From a checkpoint of a small image super-resolution model: 40-pixel images, 13900 steps.
Rows from block 9 of a small image super-resolution model, named by matrix and row number. Each number is 128 + 24 x the weight over its row's rms, rounded and kept within 0 to 255. All counts start at 0. Numbers have three digits each.
Before each channel's rows are labels from the 100 images, of 14976, where the channel reaches its highest value: "strongest on" is what is common among them. Only what is clearly more common there than usual is listed. The data: drawn branching plants.
# conv: 3x3 conv (model.decb.0.1.conv.weight, 192x192x3x3, each kernel summed), inputs 0-191

strongest on: night; white flowers
conv.51:110072132136093137135116107122103125126131137074115156111134122104115172147114099126113117165141128107138103095103129116166138123070126124171121134129112134043125153141104119140135096133100136124133152120135114155126132140130172098111124143089107124113134102118133143097119080118164169131151207119127153062112153129101119097146130152128111109102127107121112134114163125147139141094183113109134134122119134089088146161143103111105134149102108152123102140139053111132098161129110110111090093124163117087111159137105101130092133127122135147126117129123111087138148107166133144098

strongest on: leaning left; narrow
conv.79:071126093139053137099110116108114156147168121100147135123135144144147108119129132127106114132142118148127127132110086109163119105068148135160123124090104119110128125146145088116116112080167134096153138110096102111105102092134154132120130148146119128102127132129150136104138141142123104146111126122168138138114146112130122109133070166134071118124101128126110101137094108122152139159113107129133112178095129127107158162132083116128138143140137138104160165157103171097113125125185080093136160103128165133110106101081055135143110126123100097181125125142123106125123137146124093093

strongest on: two-way forks
conv.144:141131176148142140104109109112038107133122133140139121137168171132118113076178092149115068108132109107117077130111106072114140128146137132105149125100106104110126102148129086101129130119107120119124149117121121112092075067144138127083103145111132128073118129131125155133119115161128108118135135112159099126121116097104116081144111136135104107164135137147146131117108138100131105135131125083127109149143110142113117122125115163147105132142110084138114151121114123129119167121127111121097097157134087133071096134107110053143129118172118125159109125109096107129138140120140098080

strongest on: two-way forks; leaning right
conv.76:136113130094138098140123126119069104144121143147129148130143159144176146157157120113116101137096134152132057109116080131106116092126115116107140162124089136128078153133127105188135102133122107157138135115134102100141127090121142110122168097127090085130084097114136125103085128111121095110129106153148142101117080142127115104150151148122089124164111100149193127107121132130079154075128107150109126121115110137128139127163122120163142144129113093127164087116129112088087125107113107115109144146139141086120065121117171127155136145140155136110121090132134117129106124088112085116

strongest on: three-way forks; leaning right; bare
conv.29:126157086125111132121119149149125151108134089121155137148113093124135111198129121114084125125107125113141152119151116113113096115076146119111100095117139181143142106094101133139152119110100109141156125167186156124148141161135116123151140120118104122155133116102106135180145141114096134145086165161103127139105135137134139117106086113102148104141120098137166141122102097119196147103174127132147099099173123101163115139105159126132155147101146159160181120066155153143179127145112097105086122162140131144116150110154123100131117098163154112085143115108116140130114119133098131136

strongest on: two-way forks; wide
conv.64:108086140133124125074169137140141106140108103176132109135136144144119158119163125115116126131029122102093130166135108134083105148111145128115112078148118094121116101123105087116165128117113097166133118125103108135083137079098101136144136145106141115130107102159147127115116116131125103118080153098138137115143178122103109106120124087126101143082137138094142119130106100147137123116050153133124109116139135126119124099131107143196120110109105098074138129105130132143104110114109118127139124183106138152107102134150166112098138115122166116131136117113170117119116146136081124149

strongest on: leaning right
conv.59:143131099121142117092147147122113121100113112142114104152139127148131158118130083174155149106128112154124145119109153112122112132149132169073099101125130124074089124136138102118118169172109127120102141111121116171086132126132101167089118149147149127117168115180129150149154182133101113135116146107127132103145156086167136115155123112154105130143114137102103146131073127152107105118099143098166121111114143140145081131101109099167135146099127135101175131133142103133124162172088135140140145098164121148140095155098130157128102147071154122116113130138113139133123103119060066139

strongest on: leaning left
conv.62:106115143128115088149118115117139113093116131141097100119100142150145127135165115097127115179120116114145115138119084128119135120091130126178109134079082108094105134148117078122107170106148100098123109090077071123123085085133123100120128103117108121095134153145099139121147064151153131139099145103114114109099098132109125093114154141138122180156150149111115120122112150120106152110141120089107047155124111137164135104165125105159098075107114128136132147129109111126098173109131132154134098117121123094166106121138119103145104121110141121085103100113135105109101124098132098110

strongest on: wide; white flowers
conv.177:128100108123131114133057123126117100127128101132133116113120114123107100132156149095134144118144131118099103145135124149137109116095120138202127113109093104110118143147131145146111130118127163101164135166121102133128121134099135109112101076137106110148129147111171125123112197127180120167138129117114148105119157159097140138093138118107085111153138086150118110141066113093131121113125150175133058134142144132158124146135152153123027155097103131159143116138112156124113102131134108107164126116139141119140137116156105128130144084159101138105164083128092109106131153109117129115

strongest on: narrow
conv.71:135102139156176120130159126124130154159151108128130129137181122107136120119121128141151130096155179099087142087149176139090112134138133111107129152120104130167149157098168128122160147177084134133152129133135152119137098122114120070132135102173121102136135143136089125155144150130134161189095150119132115164117099077159153112134155096151122096160171128098141155118145143108094086115112137131141157094111146164112114134133151095151117117139087137124125095073139124149100115116110117152140121134159123140126134090113106104137147097100129108101119144120100119164115167167083150172

strongest on: wide; bare
conv.130:166156132142117098104100101136099120087131137140114125109119160162059128130097116100115088114166136122135084114119100143126129111103145109081107125103093137119115121141126095098117137126142070092131124095097148114087127089086128116137110122129141124119105123146116109119112123148147155133114120082114086164131128094114094076091121141120098125166111142125115144121143109114127156103126121062107107157122107147128104116147124144140135115141108060135146148122109150102120137086099118136141095156136109131102099117108152156157123141113126085104067110115091117107100127095068134081

strongest on: bare
conv.165:142113135097126142132112156113095113136117133120150155151190192135171149114138141105163169171128146117139087137116146080088128137167146135122159161123094126121135114138114113146141094113131133131118149086134156111143087146153161132111105120134085139121114122088158117105114087126118078100148144144102174080113123119104115088164140166104101139153130152137096173119132115117107091124116094101129115120121131114088103129171132102150140127102141127109144173147145097120109136130147121113157141144140104112126113097060094119140170102149125154130144142119164115183133160119093104129

strongest on: three-way forks; narrow; red berries
conv.156:113086116094104112109133133070154144149110122108142097127132113137158122123133118169101120097132116137158162147191147159128100147114160112152095163143140145130080126148101125174150050120122130189124088102089126148116128120109119108135088111141156129135117136130151140156122134123126159155143136125139081115120093136116154096121121125148168138119131118171140158122115121137123145100158112147138147102132136128182148142109136126153124118097125156096132132100112119135119132170082138117146159120146117121131161094129157175106160116160115178165133140123171146149160105152186166161

strongest on: leaning right
conv.1:102116126140142094131111119089137152131155140109130165125115130121095139139125125062105087144146123128131103128093126100146078139122105121113070080134093114100123135108133107106115057118145108126135132103137113106119116105106143136084138144120143143083109108143077154120120101120129104081128096115157161133108085100125131077114107170128061159121158160114162144142103122135065089099107129097123133142119111109109126159132108120156142129141124113144155126142153106099106140132114113115153108148154144092081088118083093091130103116101133139117100141140141121135142110186131118116

strongest on: leaning left
conv.187:133105069122126100132105086120100128108113131098129157128150170170080157110135132123132079118133138112114100124090132130146106106128095091092095159118127124118115120126121080043108110110140099093138132096137117102100137108088114124137132146131126118109119120176093150104139150133125091167114124106148184109126154073111142102110112115153075112151123139121110112127120100128080131109117141092130127153102134159127116138083108134140128119158125088140136131111141149073154135128101119151118098130145119121119103120130133081113139119122144125101052102127117128144123122133069100092

strongest on: narrow
conv.33:130073135106151117109136135142096143145130112076085122134149138139178148094137147088131154118135136110083132121099121151163103114118137081098074102159101142132131121138102120120160111166111125133101146086096151141137092123117125084117129155148111156108089095116115102122146170117117153187144152177118163148123140143113124069107110087145118094133110121128101097123106124149121181124108138110118099109127153145117120109128139111122165159113138150118124139129120150100160152162112129148110107097134131106150118122107112159109151092105078136187153131095120113093098142146121177112

strongest on: narrow
conv.133:128095131136123135111127121128104143121121117169119197108114161136118102145164144136134115132136129126124151096118144165130151111163138098119126155117084154136116137119191144151150142139166123123140158117077118129135139128125128090122121135097127119106134156153091159137143103092103115126132111086098157132113140099118146100123164132141157110112163134161122163109134159165141096109129140119115133059126140177143071127163098118128122129088139127142121131174072115141123162131122133118159100086103144107161113116118141151103093107081140140173081117146086093126203139117142133111

strongest on: night
conv.68:104150129152109133110123133125128095125112114145091132109154115149139125116119153105121095100164124103073125107094112189209124088109136132114108094151092138096089104160116099146117138111117107112086108121106128126124127121109182127138133140183131123144116111101149141142125152155105141117110149111115111160108089128101125103137130149142133106143119116130150141116108116133163176107121118131120120179109111123099118112171083097173182123159125104109132121111141130134145108136102123131140119152124208100098123079121176098113128118196127092142139125120105123129111118161140170129

strongest on: night
conv.126:160105144127188094113110127106122135148109126124139105141129120084167186150123138129089116090117102111108110157123156114135112092145111144135108132153111164139109107153088171107121089119145102174106115143113166141144096123164147137130104130141107162150128153101119136130124141118182085093106115141111131083142059083129094126170135132124083128122156131137132136118145111124079098093123114140110110104160124114177134099164140135143129127133089171131135108140122090132096102098136137118131139155188118100108167114096120134128129117132118134123075115101125103118088091130099142154

strongest on: bare
conv.31:149170133100142104100174116141117146126121116106161135124147113179106140131163132170103097111093190148125130127115096093098170136082127112042146102106124121110108166139115111136137142166107148133142119118113147093099089097129078125089124128130124132112120135115121094142113133108097171126158103127154132164119126160139131065126137106193109113157143128120139111115145141118065104125122145109102131092122111141089094126105089103144125107114118091127146097121154106102110144117133094136135149112147104119147154092103074116102142103148136133093121117145138127114127128136136149103

strongest on: three-way forks; thick trunk; night
conv.170:090089125088124116096133114137105152100130112111101156140167134133136142101148130137132123120148127084155161135118136102201130159112103124178137098106139166091097133139129147081117111120126140106120115128115137120098096126128122116097080101123097147102124126180098135143127151111150133125121143126099116117096098132114104117134104150100108114182138186130140121131119092130134142151087131129141107136145169132099109116124123136118029138152155131089115129098121082102096140170122156114128084099121103156128147156110112151130111099109121163124147157104092064129127128117107116109

strongest on: wide
conv.37:111104106142128139073161124135128106161140154083164127135123124119140161116128154177152143160162076108141103153110171099149076114174162144145149078097123128126126109118108127136120085130104127129125126137144153138170149096141093128133126099094099160133122121178110131136092170107152087126151127107129130076174147061102117115133132161154125116119107164122128100136118085101166100134067072142119123120124149125151114108116127077124123126145144150101134137114143116129106143170111137141130154161087117123143105133120111133149152159146141149126135108085130131120155124150151156117

strongest on: leaning right
conv.43:093138106135122083143125110143097118099131154152136130113114173137117147160141114138142126133130167087149128133096089100150148115184140142144185105137083169090110092148136111143127121096118092189080136116117137097145113121177115114099125164154142091135120125147156075125123095174160110133130117121118088127139109158130092132141137166146101104148129136146154153139158123149147098147112126148106100142080116139099105136124105114155121149132139115136125130145112166108114132122141155184145138118119120097146103120134134108126137123153099093151103153111152100090098120050105087108

strongest on: leaning right; bare
conv.111:145119105148119090146133127139153132161119141122145111101126124143141084087113101092099075131115083115096124130138139129125112159128144122135090135127118121134096117118116100112132118101146111111160088106117102111123084123100160101111145107109137124103120108116097138150125090121153141119092129104140135118123109102121109109108120151108111152090162107108133143106148138101095067125115104114125123143128118129107134132117125114149129117127144151085130120150183076144123175098084125103153137231175149100110121088081172084111107107156156113083143121119096132081145140099105127111

strongest on: two-way forks; narrow; leaning left
conv.142:089136091141144100108127140122098131129113120084102147120170148111057156113116097125144112129095091134123108128104093112113133124138142127129106120124119141133098129147127075130155157140132119138137156023146146103105108139114128125150124120092092120137112132113127133132122128119140138119117086122134115111115129142121138080133098112170097130137165109124139103103153101124112131140128102087119116159117127134121105153103136072124135130123137091118168148114100159107102156131133083143136121164097141138127136068128065038141122097155138104151133121106161144148114144098096108088

strongest on: leaning right
conv.52:133097146119130114127101119118146145136122153121178143132140187115114180092110132136127140159107144110133039147114097058138070141151126126166171123095092095115116113100136108108156094103133127156103128147116142118122156123120163140127172119154073127085122125150136131135127135131085112122124119101112191068135147109132114127144158176110095104125118154133125102130109126126168158153130152123102090163152121126093126140130150123136114101117125146120143128115154117155119118112135092103141149169151163125132114140123143124158125122139127115115131119124154094142115118143074076165

strongest on: bare; leaning right
conv.81:152132148161138124121096132091144132119120169128106098111089116146118127153109113128124096109110150115157101107120084155111134196062145101118108072126146120121151146106139112157088097091094099101089128137182162105140119149158121112110109144112124141130123140121140113113131129154147124128118164126129119153107136128108115129145137143141106151180117063165101135090109162098131171135130136135134082146140136089149170127159141131160109122127100144169136143073161169099155105139149103168126085122106110132135126092147116103138139127128173089115139127140135146128089126124157099159

strongest on: wide
conv.22:092101146132071142129131113113128098161118134113143142126192133116135149166086122150143129174103174122140086127142114147102137113141114138110144105110117125094126127114130090114136107135120069095123130115136125106072130128128104084127126105149105122132112127110167116112139093147170110104113149130115116142108119078128098100139118107136118111102130150106137166117101122155139149121136093118125120144155085143111100110155104164165118153101122107084121140101122132124103139072105103093153112143101105120088122126123042097120086132103122139098136090151129102154122171131142067102

strongest on: two-way forks; leaning left
conv.152:078139103140164117106108090060113120143115127116101138122138159104138143134106120123099106126127136129113097144107106098133127104145116124149164133109100111124102139121129105101155130159129107137121090098124138102127126095143155115113119125130128143131109136119164120138093072133096085074165106097080081099096079107138118091152102154112084115186123129123137152126106094108125146136129101090117123140115107127115111139116120104177109144156135092129142076148129140121090132086162112099120116168119106118077095127086136104138106119175143113118128119114137102149144093113072120087